A small self-supervised image encoder, trained from scratch.
Model: 2.51M parameters, arch regnet, norm batchnorm.
Rows from block 10 of a small self-supervised image encoder, named by matrix and row number. Rows with one number belong to one channel. Each number is 128 + 32 x the weight over its row's rms, rounded and kept within 0 to 255. All counts start at 0. Numbers have three digits each.
After each channel's rows are labels from the 100 images, of 14848, where the channel reaches its highest value: "strongest on" is what is common among them. Only what is clearly more common there than usual is listed. The data: simulated fluorescence microscopy of cells. In brackets: how many of the 100.
# convs1: grouped (6 groups) 3x3 conv, stride 2 (model.blocks.10.convs.1.weight, 192x32x3x3, each kernel summed), inputs within the group 0-31
# convs2: expand pointwise conv (model.blocks.10.convs.2.weight, 192x192x1x1, transposed), outputs 0-95

convs1.145:114147250224129122171131150127145125098131117126140121116133153132128117107096109154134144143139
convs2.145:084100100124100204195122140133119132140124119155120155158077107122142147100149112125085067102089133128105125118151112200116132097154139051142123085130143120162157136109118120126105112114140137183102163162152088134113122169250175104132111126124120099103076136100116128051088141109109119156
strongest on: cells: three to five (64)

convs1.156:087111153146048063104147102140107146106087160149148146137148143121152111167157059120175095127113
convs2.156:071128109123130229107156127146164094126181095132111129120112135116098137111135183106188137137067084109166142118130171072125144099145122076093117133125119129093136101131120129109101117143170150084110118172099114129103132150110157070128098130166097144130120167144140080081130184125157082139
strongest on: few cells (54); cells: one or two (54); out of focus (44); long thin cells (32)

convs1.68:133136135144147163138160084099146130159171074152143098100086128176048107113155163121168140187134
convs2.68:113130105132116145217120145128126112112119123091196170161139088122086125142133145155058103078104107139103131128156097200106138061105075144114104107112188182161140145168112148117091110157155111157138100181122063165156158066150112146088156132115157140149117043171123099121120042096168104139
strongest on: dim (51); membrane rim (45)

convs1.58:091152071146088103169118156100170026118140146122114167115139139153170145118118131164125175111122
convs2.58:200076196122135123120120171163135110095136137099139146052121120155113137111150143171146127184120145161151143101129103152107139148134067132103120198146139164126104134123141087139151117093160146136114169120096135163135085082105171082102151106168141188137127071109138100133159163130013146142
strongest on: membrane rim (30)

convs1.101:164119147120135132136152116142156105186104133142141139107089122068137138175238116111174163130118
convs2.101:106126110136112118103094114211141145090154141130070122130109157097029129155135144133130118129089232175147169151129087138114204077123129107121176116085175167186109178133159179157101098126144117134116123121123135142114167138114127145119092145146148128141146100255155095071127122127068134139
strongest on: fragmented nuclei (94); few cells (90); cells: one or two (90)

convs1.95:144138124123082105105131136132163104147122154049111218150145069097162127104095163148095132120155
convs2.95:142079146118190147094139108127151168136100186064163126110116210109108116067116180075153194199126103091136206136206102128108144154132141129154114212121139141115105116106113085171219136138122159100143134085152155096125122067100111069129151146097139192122098160115119077092086169163139109126
strongest on: crowded (63); cells: ten or more (63)

convs1.8:052157111125174112103076107171152120138122147123174145130076138128145134099167163106192123122181
convs2.8:118155127123151109125171068111152187182149152171093128117115119155143177093092187101148128149110122084185224115083107115163127200114128146146088149142149098111151084151143143113136072042158131178120154187125182120067077152177179108182115141165133130170115086139122102129117102111124114174
strongest on: cells: three to five (59)

convs1.138:043158136106127116126137126089129120122128124114169097139196190170126121135150122123132130065062
convs2.138:120139101106143148125138179218138128139132140148082142123109136000000113150133146141141128130113058131133122148129167121140129125165137083132100128189137091155163110133107126169115104126173127141127088118107112121123117135135108118140145121103095126159152154140148122154090127122146176180
strongest on: vacuoles (100); few cells (98); cells: one or two (98)

convs1.76:171107116200126123117176137151056105119148175089105163155173110089140108092145117148073126114135
convs2.76:177077158090235148083102116115176100116128185121147050150114151112134144149096107119100127182174103147139145155163151154067110082130135126062147087138122132155076105142139160138190144155127095183124118150133169130126101080094125158055178137147120168060150119094111099074098151143130127100
strongest on: cells: three to five (68)

convs1.49:155141135177140146138148162062176121151130162125186135148089073082135203153112148143109124159126
convs2.49:179155122159125120098167084080117157125108170122083135143126098160086190156104102105094116129153112126147131115102151078172117179121187081166159135058051148172130134134151186127089118075120104186125182153118105150107206109124105114200121173120128126124131124124120129135152083070130098123
strongest on: ring around the nucleus (35)

convs1.183:058091094118111166108091082116140153123093081148145121056083130143118120071129108111157086109133
convs2.183:151097080111071077084108102127116138088174121090105138147165105105069117123111155140131122122104131112127116096068069123094124116116110134071183110096089158138108123129170115065138151098136113079166134093134116136155167086099105166105084161112141141109081094143103087092152062137178110064
strongest on: long thin cells (76)

convs1.141:182091119156150137196142175116128114137114137182172129141107107113055074103166104115088136110138
convs2.141:120078171170174106145075136104109151164161154181068116125099119140123196041113182129052126152136106157112114136172117172107137122140101126136159146119079175141121120134092134105130150141155158168102159170152165141125115132145148191167181119093137113095123106127038140090152137120150126061
strongest on: out of focus (46)

convs1.44:167072112153191112101133132143056154137162112133068185115152183126132123109125117125130186123116
convs2.44:115165097081151105102125146142146095136149127108233174138124118132126137132176151107147120138080178167089130158147106129096118054140178120089146135137149129192111124138102190124110183187125107166075135119135139138105124165154129113058119137166143151072170142120187131105170132159124096118
strongest on: membrane rim (94); few cells (54); cells: one or two (54)

convs1.87:133168156163061098113157173099147120143209159128085141104114119090143147124145129152052126115136
convs2.87:121069215118132164081110115131181154131122134105151202142136150142151108122205129112117111147128115063097154124141105148075153125117147149093167157130130115121136107142128082127054136113120150112135126100111103091100116126108107081082099086157148169020146139158141145117145176166161159147
strongest on: fibres (32)

convs1.88:173126129093132094159134157059152136195079155124111129118090130137109123130154205178163133157117
convs2.88:143187114087103096130149184160131190104122115170235142129143128149151144149081175137062115134145144094108152150101095181133126197144135135165128146126143172172103155162168126152133058113101145194121113138152127104138126186128086143180096112113176108168096132173150142152118122107165136199
strongest on: membrane rim (83); few cells (73); cells: one or two (73)

convs1.165:109130152135117110134101100096096063147159116092080176094142169142124134131221148152117097107171
convs2.165:130141138124171186067104090134128095131118155121099097185143106124136098134137100130235147101121149142077130162111114102149132098103159137092101196116128116157087127122140137130168086123102135159138163086111112148140117108125168120114192154255115114137136145157117135144147101157137137088
strongest on: smooth cytoplasm (31)

convs1.25:118148165166082125145120125106131124135109124115074138203105162082134220143151171157152150113118
convs2.25:148136102181042121058078122094095122099105134130161143137101086078112154123124102117118114150128077101165127111112141085176143168083103102168168111125073121185115127136117151176097165082111139158131135107060112124080234117061169113225109095158142162125118146155139100110146091114125116168
strongest on: long thin cells (62)

convs1.4:122105122096172109124087104104172155164092165092093115138161162086102105064087169110176155109108
convs2.4:093145127135147169061149104167140168145172151221081129121122089165133191182131143095185099098093145122115141162118134116084134149156144133114129138170106103127173082160119192111119120081143159200130095149076183121119107221137162150132127106160126182080190147118068134115116118095131137110
strongest on: fibres (37)

convs1.0:156149146137088166185180132184143100163087104083075127143146161139179098149147124161089123119100
convs2.0:157137100181084129120128142146130102104068094096128108137126146129121093153086115185109207098114139148212112128118134166112130127185099141113139093153162114120161151148097130151154143233125096118156126164170147144132174130041144191077144087162198121152133168118163119153131116152135099059
strongest on: ring around the nucleus (38)

convs1.131:140127049053136096124087154142114115165133142121124113187119145126172137176137158155175171113103
convs2.131:165087101141149113158171087125184150099127182126127164055183162157129139172125071140163123122153100147160116132142122107129133122082097221095138143088198108152155162139143119109140105186189074088167098136081137138125116116079139133078165156176141155132198102130101165150124151185127126113
strongest on: ring around the nucleus (46)

convs1.127:137104108129138130137144117136131119057157138128129118137106101111082115135034171110222151149139
convs2.127:133099112124154104177095090000126124109146146131192149138155142060172133102128125137102143116143000091080146138155100124127110094149100124140191114129131188179133138141156152164137117144084142170118121134129133146141104119170112136124115133122125121121142128070159185118153101163154082112
strongest on: smooth cytoplasm (100); few cells (97); cells: one or two (97)

convs1.105:166179155136121028120195114094123090120129158111105097112147141150169145106101133095125170114146
convs2.105:148100120121142086134206070138109145156122110126160136110153121087107145133152133062125100106158133150086129139143040159117208104158188134160141111052156062202175107140000153255134120104124105139144126154137156095138130122124091127124106148131128161125170129168088148106125156121099115131
strongest on: ring around the nucleus (65); few cells (59); cells: one or two (59)

convs1.135:157186174143070088086125095130129176070125162143141111115151111145135125145154114157151109183068
convs2.135:127154108131126167203178094135138132104112102105088082096100130047134136088113148099168144131083151158125142108140112114147119082158242099090128095120164085129156121129053095165141088156139076063125149189093102111111097121173174097103131129166142110144127125153180123072112128118138082108
strongest on: ring around the nucleus (36); fragmented nuclei (33)

convs1.171:115092068122084193139064148125116131090113090123163082114126132149146139101168161124181096161098
convs2.171:191161137126099126098120144143083131144116086109142172095154119103103104103152154098171171194111116133102152106064094128184118105105154119130145153150096123096077140101087064117171221124137118036136181096101092127128168078074141103128084127088130121133120103152146093127230066102179123098
strongest on: long thin cells (95)

convs1.85:101124101114133140069134126217096108085128105110146140140147115118181105148076071120083149107164
convs2.85:106096131144154147072148136109126166168118199083096152094100178112090107076168180065141168205102119153153155067100122064168110105105134165133062131126114110100128087087112098161210153119131126133143135093155128099099152090129150092116087136132152142108094135099080093063165138147118125099
strongest on: crowded (56); cells: ten or more (56)

convs1.122:057118153133157152123097134156114164146146074181204147119075116154141157117135132181155116150159
convs2.122:133115128140117115179126111165108091116117153148117104116156154121126148103089128137125138160157114125109166133113113198127041170136143142149128114164136112111164117236167127112159116116146138105117125119126163225192115120137127141116116114118145162148115145112118118177100055114206123126
strongest on: dim (99); few cells (57); cells: one or two (57); red stain (47)

convs1.188:155050166123097119129182167140157153112109143129136169085142108185114089180111067129103131137132
convs2.188:132101162080170095144143144133191142146161131157080144112135201087099076129141150147109144129127130081138134111186095132073143126193137104099129086104233138107085086111142157124130055140132113133114066166176137134098082121164146119116128155095143107060107133177077125087072100133180131107
strongest on: long thin cells (74); few cells (68); cells: one or two (68)

convs1.38:091172158058116106158076151126139144124143127174136123106158109172113114103154163120148058083082
convs2.38:104105155158056129135140123107113137087142034167089148100167120130138112179129112186089131089086092096123145097092082160081135166144025143132141117148143137087124116139136087074136095166106151044137110129165153098155125155117156136128096110123149138126101106119133108150098100107153100144
strongest on: out of focus (53); smooth cytoplasm (51)

convs1.1:128165119138076155176165096129201089111084119141142178143078117084107085151162122116134090156128
convs2.1:255114177104157105121140121139128120131115074113110089085134134132169115133083090177155166117177176125190113099071134119147140157146117122133124155141140119163097143143125120165141129152115132197139092174184171165096093101057115144108161134188120098195128081116120115173181109099139110124
strongest on: ring around the nucleus (30)

convs1.72:150100118105143168143130086192111102125189126139089114118124133153114169199098101198154136164124
convs2.72:112131167121149102137152106122128125103123159117131120115170111208151194147124143113068103118199144206102109127130168153086099095120172133086177075158137105167148110185223142092134155121150099140077148153115146147224118121137128170127176105124138132090123114142070150130117076108168139115
strongest on: fibres (93); few cells (82); cells: one or two (82)

convs1.31:097056136142144133130117113157171138197119113112126128094151141129179108055115101189132083109104
convs2.31:166117123103136122119185131142163135115114138121056074122171164177109119142052125139150161117067148104168158103163169105116109123163202155044136125165154059136169125136113122161154145216117107126119183177184164125126137130114113169071158104134140136133127152119211159158155084174151127093
strongest on: ring around the nucleus (45); fibres (30)

convs1.92:105097174125172171113153111166128113178129106156128115175117101154161092137185123151204158163102
convs2.92:197105152167140104151104167155139173113138189134173215088170126130120129142224125150100160097096168186112152108098136146143118087130115114112084131158138186122155124148163177114146100178138084124097125113102127161092112166145174111066130156116135086139189090151100170103113116068138163124
strongest on: membrane rim (31)

convs1.50:145099079134151127144149085173083109061176149148086065158142131141155090106113110111104171148151
convs2.50:113105117135143196133138138137124123112099095089144136138110178162130141175085131130133104078142139185118110161190139169157132091151134165131101072122150144144119153137110091126118172148155151089115124097111100125044088119129113105066138092208154099164159195096163147118124179107091108129
strongest on: few cells (61); cells: one or two (61); membrane rim (51)

convs1.157:191145130174107079129166110132082042109140090178117161157141121109149124160180107126146118115130
convs2.157:130128097126143154132162128127168134138164127106063140034187111178060144111121223123119156127075139214121148132116137091111166053142090143118145166081132182072115150142156157105117110123152138118057155142083118134143095177175166105116093166115139128182142090176149184061180129091180084078
strongest on: fragmented nuclei (53)

convs1.89:147110116103117187109145132136105097091154110096169164161177120115148106214143112193109169134111
convs2.89:122119146181152128170165093088165121121138150043095131124187194240160151124158125113094184182159134145094149117154163131104127089130140137103115059140152089091185112127187091097162162162110095119115094110125120107084116106119110111053139156116186128085116054086135168148127195159075106137
strongest on: fibres (98); few cells (92); cells: one or two (92)

convs1.5:156120110186169110114102102171113159187081141134155085102142164137165159129138062143107109073114
convs2.5:086128133117095120148131122140147106103117159130112141191170109112120107097089086153151146130093085150143163132087138100140117110090096168120160222136137105104138171129141129102181144228143134083118148139167156110189150146172139147108135120190138134153123192117166166126170073162129159100
strongest on: crowded (74); cells: ten or more (74)

convs1.42:127096136199121155139120143181136124148126141125180035153165130141146140130144163085175121079132
convs2.42:163106173134159106168135115097108167119139107157099121106151191150093168096111130099127179070137128175117107153177183179118089107135228127083137088058104187150151169124158091164113123169119102094161095116108161158133114059113112111098142116099129138133137105142108173111112140106160071135
strongest on: cyan stain (46); ring around the nucleus (38); long thin cells (35)

convs1.35:138103163087104127120078128162097182137157104165092159109094158151197047138146149126104129127138
convs2.35:089132114112116164085104231169173113117118134127164149097127152133140053181143122182140120145087130126139136134119094148074155105154112145070080126190166132103061068152127141068178059153123147199126070148150160135104066164104117101101110108201178125119091146159118095119111159142202149116
strongest on: dim (90); few cells (56); cells: one or two (56); bright spots (36)

convs1.182:194155158140106104110148110117119116150088169113145146101105122173066112156135068105140086092192
convs2.182:122122128089180155149125094044192132103105123147123189104146180138102117218148105190129129122151070098079150115106108144105159118139136120170115115101215171175130157139169152129155063098132162128128060121137095149115111135164152122130095159119133093113116138117116093131096129095149155110
strongest on: long thin cells (100); few cells (72); cells: one or two (72)

convs1.69:141177201141152141183132175066196192123128143158103131102108141126138086140124148132126117146108
convs2.69:150112112195071089114144108140150150146116036199167163163122186143147129112156114145101150088103129097134119124124116217120120210154120157156135140132125122145184157138148133134100080116143139137188102074136136162133172099043119154173145145109152089159079105146155100241116104120138106148
strongest on: crowded (60); cells: ten or more (60)

convs1.13:173125149106064133152141172121138093170140097113133101158086179147094131144081125117079094157064
convs2.13:189148149146121132099122129129155105129192115144123120108104141110129093133138098180163193125141134118146124150141163105024129083124131058165084114108172102177145065114087124131146144183116127170127095094119171180136144091053149127115163119162172130088094078121099146098089115129136078089
strongest on: cells: six to nine (55); ring around the nucleus (29)

convs1.11:101171183083092139116128144077163072118181093072133113120121127139184141106150103160154098148153
convs2.11:147172142139074093101171122155128166110112124154092108095113109157112081122107116145135120149118161088130091127088155124082149158125181119181117079090144118125162058133070114180127152111128129128123095152092185152111145138088136125198026097161170115158119151134128139112112115127119153140
strongest on: ring around the nucleus (35)

convs1.81:114076157156121129140106121138132105120129162142097210182161127124178045088124104110132148126166
convs2.81:135128095140202145113114120147169106150135222101112032156104129088145153182114120122109095188158125127077131152181126148109150127157151119038174076128115136116078158130110187115135130095147112193094143122140102123110121095149093132079184151143130155005120146100037099096129165131123137106
strongest on: cells: three to five (53)

convs1.166:110136131134072129130135151163151146125136119135085119166170082129108065097127125181109131199053
convs2.166:111116100107094118150139201201101143150150116127000125078161130113223104108134170104075124128116171105130184163165061173135126140150128144129150108096119118117117080134026099146121077115147074117122090148090120091115106139147124145151120094062129148098134136142140073137146113095156158130
strongest on: few cells (100); cells: one or two (100); bright spots (79)

convs1.56:166122133210089172146151081163126116105153117170083118144120193152134158162116150113108108110079
convs2.56:102115094150135113206115142133126118117143099144144167110114128190114147113133142170117095122090167142188106112112129168093132125129196105132122122123125172151206152118155111149110187237109115148112068145119144119085079171122101089086105106138142135118155137075102127114111175120118069112
strongest on: few cells (62); cells: one or two (62); fibres (56)

convs1.26:117103108150173136077128098093141142116130139168079153135131085075067153180053135121120111117094
convs2.26:099177140083118062149085162131095116140151135134171176141130081116110145077161142139155116176150116177131141080137143103139142099139131119056132131115051116113041160104143086082126163127125125124140184084131117112126145080156116160126173136095111117048114118104050069111182099140141145094
strongest on: cells: three to five (60); membrane rim (36)

convs1.19:096157096096189153130127137130111097122152135100117146173089144170086164159099156052153189124123
convs2.19:044134111148098129132139081109141128153144122129111173117113146158150223135166163125127091145167114115165133108161093096143123104129075173154108086117093210095127091120197143059084071073101139187118094117125115125063064134119109134150148107158113115064107080131096119093068177108147125147
strongest on: red stain (41)

convs1.64:133117086161142070109137159099105128076114177088131087049140121140088193124118172140131114129133
convs2.64:119157111086069081131141104121073145109143092114087085185131106119136153098064109126136112131099102100151099091054131071135126138139152155117184065111090101138086171138102052103096138119134116097159129114144145107135109098116071150172089100137095101187122134128224114163166088121127119110
strongest on: cells: three to five (51)

convs1.158:186118099133162163192121141143117162147125148167211173135147125123171113132151108072104140105165
convs2.158:100122104189110165098108152137098159120157179131074146094073083112145167175173162128088116128074144159160124126108162119117127125158142078154152147134098174120164077129135176122127152131128132155137146229088128128090162205104164107133078116137175147095165105147099226110138156084142060098
strongest on: fragmented nuclei (32)

convs1.154:180108157181121123166135157197128127106099077118149090141163098168167117107131118127165099085075
convs2.154:137134110125124184101056163127142125140144138137106136134115110108130078106132120137158149136132042145142116113157113084053141113122166088122162097117117089181099133163098098130109190125179085133083194123100142112139201134119164119136162104184121147132087149140087108109148129124156144090
strongest on: long thin cells (65)

convs1.148:175156164133114106087164089144158129073114124127094121047184111100141142067162164126138116125115
convs2.148:148150053100127133143126156159118130093144069099182098144126118051134142098095132121109110147150128054140183115152133121132129080120158040124134091141133155104093175147079151160140104104125128095097132088155146106128205147143139131104119140095124128158081093186181096101131059114160095117
strongest on: fragmented nuclei (29)

convs1.6:141105100104124125119135122068142148129122110147171120173071167060105138155189127092073136118076
convs2.6:208067188107175114126111130126127114108131114175125110110075124131117137129071080127119155110148108128164155143055132127122131132123147088152094181107128121138155095112123135144143118127120114150126129114136216142114070120092123126140192114128118154164117075119115116147096092105121129176
strongest on: cells: six to nine (59); long thin cells (34)

convs1.43:082169128082089121188112132111156132096164196136132169124093158184135138104155146139070120140156
convs2.43:168079132210142179130131152124139098112065107067146146073172145141140148098145147181133160144141078127165175103166105130151157189148025131139093118195151144113124107179120051127167124166159128104124135149096120118097115090132150122141134118156117146174118120138149039134125134131126111154
strongest on: green stain (46)

convs1.142:129119082114132140156181156122112134134175132153118138151162127138000115133146121090138113145136
convs2.142:127133203032205076104134185137099158160176129127087100128137098120139135089083181133113122133145126139153086140105158089129141161177120160145136120151103121110038130143120143119110146099120136128087120134169176142174089140120137139197112155112095117126158160120087150122140109099147144140
strongest on: few cells (72); cells: one or two (72); vacuoles (39)

convs1.16:085080096111163135116138157116093116060120176125129127129183098132093178135186144113175136123178
convs2.16:106167120115132070169091093126115187131109182156179135061092127062112182137134160101117147128138129084125174176139063152095118155097121097118136150108112148125100101100141119110083077067135130145125120142055152103080109183153118115162153103108127162100141030106133171110076121108109113159
strongest on: membrane rim (52); few cells (50); cells: one or two (50)

convs1.132:158081137144127107131144148105139022125117156172126173145183165115133104094114111118107120101183
convs2.132:102100127130149159112129177142112146122197123115091111129131150103049200098095174137089119151117129109131124110165146110118161093147000163113178119131095240073081170149245188088139125104092164145091128122124142149120143152163112131126111145069131158115136091136128128085160147111102110119
strongest on: few cells (91); cells: one or two (91); red stain (63)

convs1.173:137144155119062135123120106152078141154105138130115162205118120112089056125169116144125132200108
convs2.173:149117136127129106133144182112115173141146188147093166119178195210255209137125112116105087123134094108137151134147059191137090158134089161126149132125144086183145108152040101138188060129105084118130119157099142110116106160125107156106137129117131137140165144109155123165156096095138143114
strongest on: few cells (99); cells: one or two (99); bright spots (73)

convs1.178:202073112129130115111157122158058159152134113119142151153103097123182166106123136132154190080110
convs2.178:108134123120129130135079193084174144148185147135169174131160117110176230113159151161111109160139126167180111108125255123132128083139201117067102063203135123136127134137124133105132207147128177123150129102127084115144208125141167147083166151063119092110077152095148132125106115102147152158
strongest on: few cells (96); cells: one or two (96); out of focus (73); long thin cells (36)

convs1.143:161159055084142130057115115118132137111153171103122123135134148122155166119123166189127189178130
convs2.143:106103092160087094226135075151136127089091115102146142135144132105156134134148073148103140135114148081097146142127117159146116093076169148105132095117210100163162160135103104141112084183123105091159035093101142116084122104098094135082135166141172128147182073128111114138127108134103131166
strongest on: fragmented nuclei (38)

convs1.118:130135129074191154158130090128147065142136151147152156142069129141133154065127114112116157062088
convs2.118:087108187089120122121126119132146066106086126176112168089132138113101084162186067115122124132176128109118152147112127180123117117143129182161100110124184105100160131156110162107174114098151137100128115139089140151186097122130208141116142160182133167114058109117096071135081108091104117123
strongest on: long thin cells (33)

convs1.179:114154127122141136162105092178094094124084104082146118119074133166094157111179174122071065127122
convs2.179:133082174119096111122153132119084119127104129160155171114133196127124109051111116113174173133103136123084175126062140164172121153120148148085116182155118091149094138112133059190162124145125129122181187089053201154118114116096156148160126100148134156161120118138145165134125116178132105140
strongest on: crowded (78); cells: ten or more (78)

convs1.109:145086151146181099142117135156218117114134111096178120112096158113155188091099133121087166122103
convs2.109:086133091135142131117143110147172140112116071124136126209140125104120133144168156122112124095070115113093123087121130121147109136105166125129087169118120125171129170157061106150096110112121150174098088061133025199091155069137099113135105183104126057101069144170129083123170143159104155127
strongest on: cells: six to nine (65); ring around the nucleus (30)

convs1.129:122155187102131125106156065157115121154111055105080116096150102091135098108134169093143172147086
convs2.129:148170021099102174116122120116121147159179131150158108164095121132124107165106114116137071063115146128145115090079118150152111103106090077098127131095123160142109130120137193100152060054144104195151134138215073134133182174161109172131104158133123110095085121130171153103122095133158077128
strongest on: cells: three to five (65)

convs1.84:134109130149107133095096167183122116139116168048148162164102079105202103141112132104091159107119
convs2.84:113103174123163145092142105139124181135122204084080160138100174130113111135141129082153144255107127116185174080101125086144120110132125146121142165133078120110100126133118140126241161122133156140159111120181139108090114131119126109061069176144123192102134209092098112035123142118130119101
strongest on: crowded (84); cells: ten or more (84)